Rows from block 6 of a small sound classifier, named by matrix and row number. Rows with one number belong to one channel. Each number is 128 + 24 x the weight over its row's rms, rounded and kept within 0 to 255. All counts start at 0. Numbers have three digits each.
After each channel's rows are labels from the 100 clips, of 14976, where the channel reaches its highest value: "lies over" is the class under the peak; "strongest on" is what is common among them. Only what is clearly more common there than usual is listed. The data: strings of digits, spoken by a formant synthesiser in many voices.
# convs0: first width-7 conv (model.blocks.6.convs.0.weight, 288x288x7, standardized in use, each kernel summed), inputs 0-287
# convs1: second width-7 conv (model.blocks.6.convs.1.weight, 288x288x7, standardized in use, transposed, each kernel summed), outputs 0-287

convs0.101:128124163133122130128172113147112128139094142140117128099255087110127146100126154175083123132100150165124180147140130098137128107097140128126133147125151159141113097161125142153119141126150116077137146101121088121144129155170099169154131172115156136097128154150148083200114139118058137073092110226109121090141102067123103087091076100111146131122134136132116120115152149136110123141141119111147148124133161111146156161119137134134107108127126077129128127138110100133162133127131121116145109137118113122126150197136144146114098123111141139149116112156120126109099162123126124128133111112124150096115111112124115083126118140135108133120126109112157174122108124098111135123114148120135124126134076123088080132126139156153137115101134118135126168156153149183145169136118145096131104114118119104133128138120102129143130143115131152114144124138119124133137103135141120125
convs1.101:062121066099189100151137090091105119119129088118143082102168173109149160119185136148160145096174146166115138082146123137133127166135138126094095140133137133140117138110131124107106158140134114099118137147132123143133125089137111109148120143145139100176113085108127167114087094119113114188109128152214075132133098116154159161124178122152139127141128140127122119135123130145125120126125196119151154123180127118100150120112142139110124102130124116111104083151162093135114089113121148125083112126124114112103130099113110155125084135140084135130125109162095110106115118114106144154174141121103106159114134105080111101112127113131112105113108117108138119178121126117109115169149161183118104140140089099099162119130124123152127114180148104134132162131117113131151127125142142103161144125106134160144151134153129129167132136145124146117087134137137114152100131110137128109
lies over: /eɪ/
strongest on: "eight"; number of digits: 1; first digit: eight; last digit: eight

convs0.61:109140137110137122101107099080189120133144154136099140118124086133105123089132082128098137139110117082120149115127132121132124090123122114114136146152120149142091110122124101151129140109145142095129159117108121127158130121145142145128125120094071144094115107124101094176152097105137116103135123159148158061111106118109131128129132159187132121089128131145139137109138134113131161153123125127177123099147186125122132111116082108139138169130160139117113166122106134113141125145132141130141089100135097135158094151146117168146103093086117156149103142118137111138103135112121107139084149188124116136085141098114124113154150193141157147154168127148140088139119148108123183166103131194153144128121119101161144147109132128114103123126115148136133124216164132134158143116133133155109096074143107158096104142120110111154107110118152121150187124103130187137110133121117174141
convs1.61:159124130108133135133139126123170137138132105134138121114105107150116107108118102114133142076105129127160126140178120144115147129163143136140132103132137110158108135063088101122102121092154140150136144143107104151092111128142131189155118145106142177197130120137179110127180123110146139130149144133145099144129100138133127100131108107117132121109132097110119142109139114117138125101119136158118133127161088120185114151112129121126144116111090119088124122096081099102154126130115072131122129157155114163083127146061113140136161133131151125095210142099105114115142136079138132141160147183184142149110125085170137178129127118133081117151135132116120170134172142106151139119164116119117072086105097121142155117147118133137193147122105112100144124147091125146143116157151168124133145120139151110116146153164136169111102101097095126133137107112146098100137107107144095124
lies over: /eɪ/
strongest on: number of digits: 1; "eight"; last digit: eight; first digit: eight

convs0.55:171130083138110132105140131115160104111147100111088118131165138149158131123150137153143123105144160116140152095144128130116149119152061122122077132155117127123085153124142139118144125106106139127121137126127041077166110094172125139118132134084118120135136071112111091102119148136113125128135078160192123128135142140115124079140149131117112148103112114128139107155127124149142124140107140121127129146116089134130165153146130146156120186140151118136126146111113121128120137131132146153120114135110141117210114112116159098132156133090108125105141135121112128149094106133129152115130124109128145112063131142134126107165155174140155161112137123173154151149161164157134145149110130118143172159132129117160172124109110123153126115072132132106090106115111110102079099132120120107113097130125144045104147127143094153160104141123123074179142135137144112119117126157078103180
convs1.55:163150115137147131147131113103111134131117119129135141124185122132120140110143093109126058102123132143099162127141147103133150134122115125113136126097135123137147143138087126134150110110147093103109108170124127178120118138151118147139147143177079149136122114151127144129150132091148147119161109164049122132130144114163119107149148112133156146122151134137144125114134156154140140101078114126096106141114081111144159091078098094095132162139120104124166160147175159157128179139137151144182106126122112143125089121157123146107123130224134101147140126118156140144136154127116139139145148135107107144106105093111128145123110088126115113111106129112143106092102122147089145136126148127134108138060149127056125094157115101048134072107106172167135141148133126102159158096089116105139119127095108118140129128140120161178110124130141147118101144133113129132146138126150136168
lies over: /n/
strongest on: number of digits: 1; first digit: one

convs0.225:123136127066179130118115147146122128145140104135128158113129150099095153102137153131132112130114116104104125118149126118106148112129083109112083105085140143080123159144115131129139168143066137141114116116129162164104141160157147132121145142152118110114141152139141085149134127132113128162160120151131120102137112101131128161049122141170115131120146125138137150125123104110134115102148134118125108092128132132145081111110127138129086137119113174135125164093168110096127103126132115138137147125120150121173141104102137094177083117106154128116185152120163115066130112113137163138184136123126196187095098124112121123154091141139156173122152164069167132150155112134112160116127108134101111148078168112153158151122132128130115129139144080153108143140151130188110158144141140151135143123119146130140089119132178143149123122150133102069121104132111121097093105117135087112
convs1.225:154118116079128110111141110115131113118190095122116210103154094145121162145126125106144137103113134130135130157142139090142120130141135160127124131136134109154145124146107048107101140101122106128125156081124147080139132128133143111125135132100136185131160148148160125104176153164135128147143153125111140117156107133119133144165127140147113145141156128137133149159123137133127141144180126103120156092135123095171131131176139171135122116111167167177100135093128128126136082129149106139122126148153132146124163122104094129167167153105148155160121127150139159088133136167168124147148143113136132143128137113146148109125120104105149108116124133108144152120166161131132193147135083188151155115091157108206096137122162130137123138113116077162104139138118121155114122122175098120131091133154099106148130132139163162099128147104165161183156131131139130148127130178114140105
lies over: /n/
strongest on: number of digits: 1; "seven"; last digit: seven; first digit: seven

convs0.176:101132135131143134126110121104160129125097143138086122117086107084077116116095080147133158141092115144124130174171151128137147131145141112120118129150130125151117136137143121120106130122035102113135166120144147110139113130095129138097131122121145165100104146101132163104097159112103126136138115135178130089116157152134132104151113145214137117116123129136143149102120177163097142108114116131184120126128077107141142115152106143105145147168105088155151114162151145104186151124160107144111112127149127109132105184133123136124133116129151112156110146109094153122109114141151125097088140053137120121171160128169136191099109116137136116115155114135136055142103129121105103134115109140132144129161108111104131119148126129127134103072118136130116146144167137103167112132147159169145128142141092148145096121117121110121143085145162101107071124132081131140128132150108144153
convs1.176:157126107145178091156162170118122138128146085137135164122193122111098134091166091126108173120101132144173108120115092154114138146104131124100146151136104127139145136109123101150170186110168130142120166150140159105114127125154124092172181112134117105141136090115149169118129124110109104107111100122114104128098113124143116110088157122153122141119150138132136149136106135159131142087128141129105083100112131131115181157153136119085110166155153151104147099151091140177168153142124151136160117169111148131123111115158136130128110112139156128079125116127144125119164102132141141089116115105133089111114113136102105126140120148108189141115123136098126128119121163157151117117183146099124129115137117116082120148066152128110105122163100164124102129084127075157125118139103079106098128134133096130135131112138106140123120124154173117129046147135159121128109153151139138173
lies over: /t/
strongest on: "two"; last digit: two; number of digits: 1; first digit: two

convs0.174:131135131137147091120161128120138117136108099135133139121131094112192137089123083149149138129131146088166113034140137108129113120155105128146122128136160115134122082136142112144128170113079146116139137105107134082158140123126137131155112124104138149108144148143137096111124126129142120114117111137065136122120127078127131115255058149067143159118141120128121131137153157132120144135138143134097157128141158136139143143131093128156099117124126133138141111132139113143116129130126119145135074132109136139111136096137162143103115126122132118104178124158079104147135181133126140116177114170124148143110145093111121167101159100142125143144113140115117046101111140155164114173090145082141125143086131113122093118147140142143154151145144102115135154168133156154126135137126130136135116086092101149125157157154142155115144140107142122142095127139137118151150140132095119150
convs1.174:119118150174134136114122108169104091104100115094162106145129166129105125131099087122119126100100168143094121098127160125139119122134139109152122130163125144127124120111148146141076165086129141102161151096123087147118134125169146134148115149150129141135095110158104116123130122111120147154124087134069115106119105122173133088138162092068116094136065120107124115114082132087116107128137115142155171122130072087078151153126149128098111115173121146129152149137138122108134147126141116090144135139128130147135143143165165143141103128111135123167112128130127105157094144142149119136158138112160097137108096119124066120103113097074117119105130119147109148097124134152083122125135102105109157099112104132125160102114131149120096117110136147086130154162148097135094138083089120079091085136092120099128131097080107079144152127138170128070104124124085157143142115131130132103
lies over: /n/; /v/
strongest on: number of digits: 1; first digit: five; last digit: five

convs0.164:164073122141112088099108118123126119137078123146098123109111166108179109102169118170135139135134130099105119125141152141134132137144121042119141157141138112135186120113137138122110173152079143126158138118137103117168178095120139159148134137174153134127141128119130125139119161120115139129172135186165096099114136150104113138136116155122131099133113133136120136130081109153096131145124163136131165147090106160129124116125133119129131110132088076138140172144122130099134141134128133142117147144154161128111137157112155070137133156128156122077114088145121163136104173117154132124142122196142180113090140099076157167134176094148132100107107101131151121146120127115131096079102124111113159130130102124135129107113168122154123129082110128129109104056112158110131148132140142129135113155126143097143114137124090131155118134159131133130064120122104116141105169115106163125
convs1.164:132125154151145111103114137129119114102134124130141086146125165169116180108112140109130111123125113154106136130154108094126102129120087123097139122163109162144108112136132155115181149106124163130148083132114117163137140104131132133125109134123148118139187101129146145092120163177140092071108093100101148136144137136140160129132144134118102132121148108121126124134106136151113113132131062136143114179116118122178121137178119138193088132129150155107111118140119114130122104112157168137122152126168126187126135098139085143117133144136075144124130148161165118152142110118135108140110129153141118114138110123135128103137151131104105126131179145106111156111139170143128073070156158127040099093160084108137113123177146116124175106135094111107130094115110122158075106102110139130119081111158141162122128131151111144137077095117128166122155098112151127102142133118132074143
lies over: /ɹ/
strongest on: number of digits: 1; "three"; last digit: three; first digit: three

convs0.97:146105091138099134103136159136066124123139088112042134122148115164055134079141108141104162160172144113106112087116117157132162116120143106128140110129140132121164148135116164099094176136163126186124132122117060185133120140132104147130136118087143138145125104132132144104149133128152170124144139058136118133131073112105128135146083182118092143144128121148127133125139119137133131126118097156096134130121157114132120111131076104132160131125132141154123127167124122131132106109121138137122116124123140122164149220145125126108136169127146128138106151112150125116125088125143145100099126115131121152146122146183110133174156172143174175097152146132175100145131135145068130112153123103116147126072107115128150105128140146139128083133128104096131130080101122127135137115115131129111126159109116119102100131112103119165136122127156150156087126149143119142135121125133152128
convs1.97:136141089127146112133144133111123124126098108099148113109141076118105097073146105144133083106086135124153140139133132099136108118113123086132115118124125113104135117132093110098169131151174102117112137150105127072138109097124122143101147130105114104181158127132153128103085121128113117041139107159128096133125181154112137092147060105160137139128162131125127121123167138132134140119128131101149066138152106196172159148150136119150120116102107108088107153144154075121111094096114117139159111137123161144152080112172118144102161114122149140133153160128128144151177133145138134162153152118143170150147118147131109045134142091106154148142117101142143143141106108180203101133100138139093113154127134125147106129127121095153137132137092117130115107104117099120115166138167103116149135094087109087136104103143116128137117127133132128136126121134117158121131136129122122143
lies over: silence
strongest on: reverberation; number of digits: 1; mains hum; last digit: nine

convs0.287:152135124104143136158101118106122136133160091135100147104130089112049108074117123097125135135157113152114103114140132145121129085082106096134140091140080115130113137137124110079100128110163155134121160120114127117182105132166108123120083122097076113113124084122125119126110115130130134125109155119186136100125117122125120122020142163089141134160115131136124139123134117159137132097119123107160092131104153127125165085125114144144127101129121198143125144112069149143092131120126136150135142136121137129186128161149136146140127154149154129146156162122107136107160068138126135126129139092118137120141133142169135130183090183140176162133137143147163146165145142118136152140152141089155157151137119119127177139122138110146139130074124085123150127120125109122113130155153126127126166145114123125099091137116136097160127124114154065149173121117136150120143118127139136114
convs1.287:182152109131160102163157162121129136137140131148167142153118095111122128153105120145079132125096129158119132129148151114145133154144115116149163133136141143150119130143147112142081151113138147134135142090123200096108115112160081136199133114142152130130102124115123137095119114132099114092144108112078129108112161165143120136072161115159130126151130137133128137122135138129129128127109173109102098166139102155084151112141111122163145133122142102119148177107108145119099159131132135126139134127130125103131125116152140130137146137234142134098096146120184095173102089160122136105121127122100117139096100129125112145105101101124101113102108118102110044085132198146102115157154109127113096140110130125135090121088109100127183102115119140095102126102126112113089129142125135163153191112105131133108111126111118074119137139141158149129091129119099120138115133125129124107
lies over: silence
strongest on: number of digits: 2; last digit: one; last digit: two

convs0.216:170130128091147124127109148123155127121096136122146112144113108159252135159148111143146131123105114159105142135154150117125121135169131103140147118159132149134122119140140110129108138163145131087116109116163195136140203097086105096115089106113139119125123131123128136078084125126123127124185127159115125123149099175136127121100172145130135117108131130139131142132146110140160118158122138154126134124154037171125156112120176145125127126140117131146135143126101136114169117113121104130121123122118122118082121101147126126088127125156094119150148117114172104176168132118123153095125108070130112138112137122123140137124103116110100130125135130093131165135091131150133135118148121165148112121104167103148101143130126129126130139061113164090089119058111143114119121157110125142104097093140092150109211138132141134150116118131106151112098121116100117129128132139152148113
convs1.216:122142168152133142140122141118144138154138114138119074118134106125130109141100149138106141115171151120119150135113149134147125122142140147176151127160139109123101133097126149144164097127113160078068138166126098130158122138095080128106091154117146156117116159142139121112137171112097136134154164121138156126144091160122136133139187091147153130127132125122106150141133117119133118157140085125141134140122105128135086087107173140147093092161094159110110175135165154094127145121140089145108104096084088116118106086090108151119140114161123109147088125092145115137124119131112124151111140127116085116139159116081148094136154165139090122153154154111200125159156113094155125176117127110147175157101136139098181128133134102122183103127117174095133151202135113082121121121155171134144154140099157164114116130119124102147118121123149173120108131141097112148141140131155129138
lies over: /n/
strongest on: "one"; first digit: one; number of digits: 2; last digit: two

convs0.138:090111101090118119096134125140139140129122042140131122135103083133069117115106097140146132176142126146181129168131117133140126121115141090118105140128158130150164093110090174125109125159129129116114154130129092102185110117102058134141154133099114137131124107131125078094115110098130157139123095072150117105076158205153145117065132116170140161071143109106151141142114160136098135140132127140087139139100114119138114121136099119080106132117152089116142063110111148135107138118143112156138106142130115160164157157119140118147138153093139139130099163145128178109112146148142129154160150141142126151162161113114138129140179144132136156161144158129154102126145124128124132100110151130151157128175147124156142106127144108133124120098122125108136125161161127097147116106143110123156162120112121108160098126122101125138147134116175131114134141152109139131081115124085158135
convs1.138:122151135091147134135137161112149167157139141167122123137131123114125166099166147141147080132114141160170155131136121132151128150146135133140123159131154119143148156108109124108138149129151130133112120133104177114143109140094124149170115114132125149133122154115133126102128154111102120105123103150132135117120157133104067124110121148174135135100157136134152140162126165143151139143195095154135108157169131169124148084190117150116125158124128086156204143055163132129151173122155139127168126129103124105099137109168157121112154108184065093094152132175122107160127109122129125105150133098109139154130127122113129124126117079125122115122131106109169132106143062149132066151136127127074161078156115156138094119169140123126158096133094097070134112101105114147126133121125126149144156122093133133126140129158141134122135107166157139121099108114126124142158099145146115160
lies over: silence
strongest on: mains hum; number of digits: 5

convs0.180:120141152152181140116148154141120128127163172138138120102151187101086099108125102142108107121132129116140091193121101122137165146147133149096078160111130123144080122133126164126158134105089135147124114124142148124086181142112114146131150105147142111170125114158139104125136122123162141080123140105145085120132085163127143128082155183130119145129124126127134135150121131105134131088136127108130135106103080130130092082122068118088112147126096140123110096162133100147127116104114147118090105142151143159141158087120137130120116126126122137169140132155120140061104108123130154182113157213138148156142153123135130095120131155129094126104138148121128112126122097142120126091110122124131129166124142137101154100093158118147120120111109092144098126140118109152124120125125140153107089138148134144164160089096102062064117116128188142155146107126102093121140102156141126119
convs1.180:129143116119129109132181091114120109125130096087147191106080133149110112122126146113157121156114152115094147138147116152101117152101148126108123122074101126140132144118108119135072184105155191130143125148137101132116147174085120116071132164148110122148135135115154099097116075110113130151152123130114124146152116114103118127149088127110135108117099111142138118133151108100126129115139146131124127085155117137168144118172114136115116160084118051066136114150127105111129129105138142121130154117134120125105112120074125114104158154123120125144149135103123102112101135124114150162155136142189117154119096133171120108126098108125082093131126075143142168170116073173120097123146142079111082130114095113107123159146158131124150153137127114141145110181125146107119053110109127085125111142107137101169133108079112105143142139111150114112150127126134152142100124126112122118
lies over: /eɪ/
strongest on: "eight"; first digit: eight; number of digits: 2; last digit: eight

convs0.35:131107145138119148125144120167149141143118152136103180120142149100107109080125130158141149149161159128110127090139123121156142099093120103151086129124116101118125151169146137141085148133108154157116170122136098134128142128189134134107146104101136109103102122129129113145143142116145155115115102201120084119123123100134125123165131148136125113125113108165150146145140131105087126142110164149122166143078189109145131178187078114123161142144108091138156073146078124138132146114141130137148133124146124145162134091128128114124157142076151131133133172143103103095111110153163134142108143160118119128123130101118103069098114149196156121106145104141151068152107158137112166085124131116135180137112140125101133105121115100121099094145124098078123097155121096116095135134115127139160127107113120114122153097106144092120121124121132092149091159130149172108153119157101153160
convs1.35:131144141140069153111136100109122110102117099084116145096143146098156082181125163077125131167115148077112112117104120094110141157127127123094112130126130128132101082055137162117117098171149095118086115119121160164126117114188126138150128129144164126117089153146129136140129124071132098109102095131166150176120126136136109105152145089144143122133136128147148087127152138133127135123122148083124145118137135142164105124120179144099156115199156108145138134140144151103126131103101165128136131164116129123121131182168110117143097154156120131104139127164128130124138145151116132157158164129095127144152142141126149160131126139101141122132131131125155121117104139134144170101135102102154100105104125155055140145145126105162147109114106113116110063155127151102130097164136100091163198098150119109109100117121140146173117119140142102093164128133088143133129131132113148132
lies over: /t/
strongest on: "eight"; first digit: eight; number of digits: 2

convs0.119:150116152148167109142139130124150141130095141136107108130150130057094122109155131141142131128166107189109161191133144122136135074117157122134124145113130147135111124153111101105129102172106144110126123165142185094055154145132112140124129169084129109113106181149134090152140113142061125093117115153171072130143056120130153134192051155066124120129127114125118133126106122121103139109131150124162104127155127131141115141133231143162122136136130090128135145106151127129146122126126128144164124130162140111118131145143119110129130138124138131145107103139153132167122204145155134086147123116135125131129126138130100086099121125142125136140128122107136149118114062129110143126137139127143145122108106120111100108155122119139130126135116142140151134081092108147135134140121114098143128166107119135149171124133105116164131139153107162069137117112130125129116123119111104122
convs1.119:069140101096142132119108119148169116135118116126156103149168188108146097148168098145148156108125130144159176098116143120126118117112140150155110127154127138130126119123114143151196125153092137129158109115137130088112138119130133160083124131149127157114122178138122126153133202121137135129117173113151140111139121138167112104131181114074144137147127133141140134143169133115143130109142100159126147161157159163105085096127063127148169124093104157138117110146176103119107136145133118128111130119132118118099130092090144127124138137145115121103089076098070127134130119089102104101116117115077116113132137148100161106142148154137142153122171152097140127160192134168097103161131141123118174133155147115113154085131134113119126094132139075113137159123164134101146141122172144157145140152106144129141144141131174120082136138130112129141078123128106129115098124156132115177
lies over: /eɪ/
strongest on: "eight"; last digit: eight; number of digits: 1; first digit: eight

convs0.118:148171161152124088087120154125142138108149183127142100165125092112154107185121160089162115103119123132089141118113128142142108130119147124146133142151145123123127143084136132146151159128118145099128101153126136136168126101119099094104119102194166128078125152091111121105167119109154107167102126135063130134152124168129116147146167175132131149126128156126141144151151128151155128090136134149127092142155131153118146139097153165144102110104137101098127119119157140118129121182124119111114138109120092145106123106113106152156125104090143109136137147148114127143122123115112120122090130178103081132084067094125127088113077148122126076118135114094095108081128132143103137151092148115134077109104191108132181119111087161161099132086128113157130111156163117151114088124112134155118121128132115113113078147146141130123123162140116146114134123177120118119143131163115130159
convs1.118:094117165140123109125153118127126145138123179137152139127124104109122118140121109117162110120145140121108113099142134163128154114146133143131112142127138107129177145083128139156122183138121087097067109178129195099086133185171092110131112188121107158153145142151135141139114113108139116125118117113167103142108102132114120137112115099155132126131145115120152140134143115119121138107097129130133080151168121134086107116096129082127099158089146152146198103145147128163100146123120137129124127104130135121124148132135127103109164151103131139138159143160112155116107142150116148120137149123129109149128084125079079172110106101097187115108118091136159110191145127163130167173080110095122118116136151125145097084147096111097138081149096111149155121132135138158159113134107112119111120102056105118118162103103107076144150138127117139105099127136129126151095149160112146141
lies over: /eɪ/
strongest on: number of digits: 2; last digit: eight; first digit: three

convs0.232:153118130115122117126093124161116156145136124129158152136070126131168134134142087076166157122134122175119148131122146127150122151185107136159151132196147140145147111134141146096116169122109150107116128138134057136066135144161136131110106130101171121152110104128128121083134139160123138113143116160152111142119153128141124103114134139147141129158108141155130133139138114171136138142132145170113155132147126122117105120128118100118114127122089123128126188134136144126134149110113169134116112127124147149104116108114106151127126130103100118124148165121185080130126121135137131121128140141137093128089127097150087128096110097123131137130141098145144255160129152095120110084148134141073101112101103122113144115072149143086112127092128167092117134145099094120084088143137128113156138082152124136113116109102122101103147144122148115139150128120136104142117137107124133148
convs1.232:159103130129124108122100116122096141079068091112108138156129123159128133172139141163114201170158109178145140111131097131126108099111143136117150143156116096117141079134100121125081181133100113079126096063094145166104141140175107074149168161136135126143136127084121109095148136126136093123144131092129172147152152143170152143116136111155112145135113127115109120144138111119121128134134134130126133136115175093089104144126162130117117112186139140127101107099110119103110102109114102116109098122099097138127110133120109095115091130104144108147166115161146160159162092144132131133143136159129159145148176136135151163134140131153145165147155131133174119171147173077076134109103123072161141125133127126103062140135141148131122088164118158140149131157170169146116143131117167129111137136145146149133127143139107157123130144133124115124144119118093130129118099136115141127
lies over: /eɪ/; /w/
strongest on: number of digits: 2; "eight"; last digit: one; last digit: eight

convs0.71:099140161132113146138110131150112137144105139157093161134132146116136138103116188137054157144122157204130134147140117132117124108142152129124130126143134094110113117130116141115189163123120101169138155097106095125116119118129052165142133153106124153145126132133125111063118152119154112095094135141089159137128133133117114105111157158176111143108124142129149161089138149100138128127135125126105165145073152122165165112143202128112149100125109085156130114139120140103143128116147146136157136131121095126145112129128106111162125132111156141143132152089123099128091067125119128124133116115148125181127111096105155118130117123126098152105126106121113121110125129113111121107162131117124133111120110140173143131154115160096116137114160087078115158203156146146162177150081129150126121133112124155121108144130083117112137108101126115117058118162139154139136152109111083077
convs1.71:115125137121118132102079125149140119143103137157103160144099098118132121135145102119132135140161140091102113092104142106137128146120095168128134117136130110124081130121155097149137128182179126146111142155118130103154153104132189147123133146109095157119118084132097131166106129120105126068083122115149126134129060099112119128067084111127114118115104129119124158121117132137130116162087154159141099114107155142119138125091133114120161134140166119138126096121073149122134104136128119101117140121148115136130163180126137125126154119099175137121106179127073128108152198116158105144133148181131149118128146126065107103120146149155122099138141148170076123176111123115125140143110138126132129135123105115109140109153134127138086139158151105195125144095118123160165119160167139099084108106117123159126115139104117141117121115106115118092054122112118108104148129118111121191
lies over: /eɪ/
strongest on: number of digits: 1; "eight"; last digit: eight; first digit: eight

convs0.59:040138141139136109167131109115124139139137085108104157099092180145094147086112103127068144117101124070133118067145130149132142124131112105134105149119116121127172124139109129149142112100111134158112122101169132125153174129107105103131153175098129147119118120129134145094138133115167134109097100077152140090118140143136127063205128162131132116133135151147127130137140168059146155127132145144097122137046149127133131159136123188149146169119132102140144128139159173137121116093127114123108138119106141105154118130122152135150141122141121116140167141131152157130139149133136133158125152175186142161129134124141114141125139142122098117114126113160111045121122115093103093116142117146120145136075140106161141127137141134124124147114134132121110123118157142137154120162118121160134097103124149148141206140128137117111135101123129125109087132116106168127125105106132129142
convs1.59:082131132185151132135151134115062125123088097127168158112136149093163133109090098173097149108143152105117114115131111136132164119145116143138127156108144134149153155147129157125105145121103138151198163100144077197104108080157150104096128097141195129127131100152117145129125113143136134150119123121133125139105092116103127132118128135161151140129155135138132106131153125151141130147110139158126168111103123149136072104136087118121131168107133146141134108167078170160135139150147164165126140129128127140128102131111096142115152123072099120086090052100111149122119155103072156088128122163070054129121128115128139122122105101150133114111122143124108119138151094146105176132111073116135091161143131151130121126127128143158135137120154140171133145098102131138121136099159099119125144099132112077136097120115122117112134136122137137111147135141130136144134137109163147110
lies over: /ɹ/
strongest on: "zero"; last digit: zero; first digit: zero; number of digits: 1

convs0.18:128084145161139125128113138128105128145145167128126097134166123116186155108120133152141146134119089095160193118133149145127160150092151102132144142147118122148128133126134097130103137146107131125135147122143146086143150102133132130112122110124182123109115109157108117157133126136124138122135166191127122171109123144131157155172108093113106082134134146119146156083128114118118137104120131135130123130141159177133153131102095112056092076139142129146154105115150137096133119144120119138117150135133121125111096149149144161122118112089102138107136131125131104100206099116111105113180094183112124131162125120037123105138156111148137134156147123153126066124122116113122099135062125129102122113074098109120114139126139125155137140103114102103154119078115091153150172125137166142138139119113091131130150130100179135187137141117120098139052136119126144144125136124128115111
convs1.18:133104105143151136147137117149137110123144170119155163133121084126086124172136119115136135114162105094165124155128120136103124147127110107097112093128104154117133090164124142149078153141134132111136123131182110100074106098129095139190141123119118116141108109121137123081123106132138126155110129078093100121117092113112095151122104157151119115100102134136137136112143127120145109125189123133108138134154158171113125141201107128139175146140119051132150100160125125123137142130115139117117120135114161150177113107149141130137099140158136150175113153131135157144165133155171162161157149128145096146093107107107077118090109164114127143102130130132073170158132128130114071150165099140107141072142141163131096113138127095110069160137136130151148093138120140148114091112105106159105077128095105145126098118107083116158146135163121119148135132140131126145147141107117153112
lies over: /t/; /eɪ/
strongest on: "eight"; last digit: eight; first digit: eight; number of digits: 1

convs0.104:158123137087175091120136131115122142136153177139094149123110105124097134103115121113123118129097134208175115229144125117126142123104157123118129145147129107141145126159114116099126087118100123146129143152118137128063146146132132143131138125031098128124109187114145157138117102131105170119140120038161089124090053136155133152155066126139145137136130127126146141113111119157124130105133148141120166118144151124135120119149155120117164102119130168140150130112128166138148147110117148150141121133120130112138131129138158132139121126099115136132142144137143129120140145111138114141131148120142130127125158121122105160147139107153145136126163151140124085186121081095154120122121127135122113105151063102099141158120135125099167109129114119131141122087142134117133132156143140154113117143094122120123104156123106138112125131090132121134023146151102119121138114114104159100
convs1.104:099127118109118120106110124119146119103130136115110141105123093124133154171098140139113136121176120115130120151130137122104122120113143110137113130145122130106106150132141065128148065178186123140127132165120140094169109123116127123142118123163149145122116136136125160179116099164107157131101138142123128136162173120105140106122114146132145122133164145119121121096137113113108114099098133092097149077107174133110133160140071129119152142142094146102107148136144125128119097134154125122116108117062092129088081131081064125154119101148137093144101141096118091100128151113143092125101113146090148118128121152111130110127137141130228140145142094131137131173145125117140105173158141160086107145158081150125154143105127162137126155126166129086151139074160149116128181154121100152141166083095122102106138105100119087085114134153117127142141146108145119136153147111160123136
lies over: /t/
strongest on: number of digits: 1; last digit: eight; first digit: eight

convs0.224:094089154104146116135144130157095121140108102141162141139098173163094119087089163107091128115110109141120126140144156125144128117145116121139129134130137119150150148127156127124108155148074109138098114134132099147134131142132130093136115153135138119121138127142129127149109141136130175148162148080176131130143131132132126067037115137115143138120137112149133146124101119093093128118119147156089137129114161151129034130119140161102078129129109187112140157112090109084102158115126152131134097137145130120113114134157131125116130108135138140117158126156135141152133068136119118127137116104129173141129128113102095107098108157152147156111149127106129102184140158122126120123120118160143107135108140132136149143084124124117128130114113104124145127180123126163068157163171138129155156130082142152150056142125157132135119140146106131123014127124126104120124125123169143140
convs1.224:149124128169104129108167074124100090092156128094086168131126114125133180113126126124125174184146142127167129124143125092127131148136137121115134119140142131137098128120140052121110118105108128124105121143148140096152160125140150150133114135165113086127125125138140151123126103107133195106121141129125091156139112105213127158140091166117129135113131131142136109151129130142137138143141101151142141098137108043180111126153163154096138141084153124102137166076129127125126156131125155148151157117142137137151140152078159146159144149143150148163115116165114127113124151112168128149152141165107122153101134124150118151112131111099112115108163151134096085132110119130075098150119116157119049095088111099144166155127100136119114149086127117120123105113132123133143108142149153095140149152164146109104126154130150124077088128137093135158149149141129122141119149127075136123
lies over: /n/
strongest on: number of digits: 1; first digit: nine; last digit: nine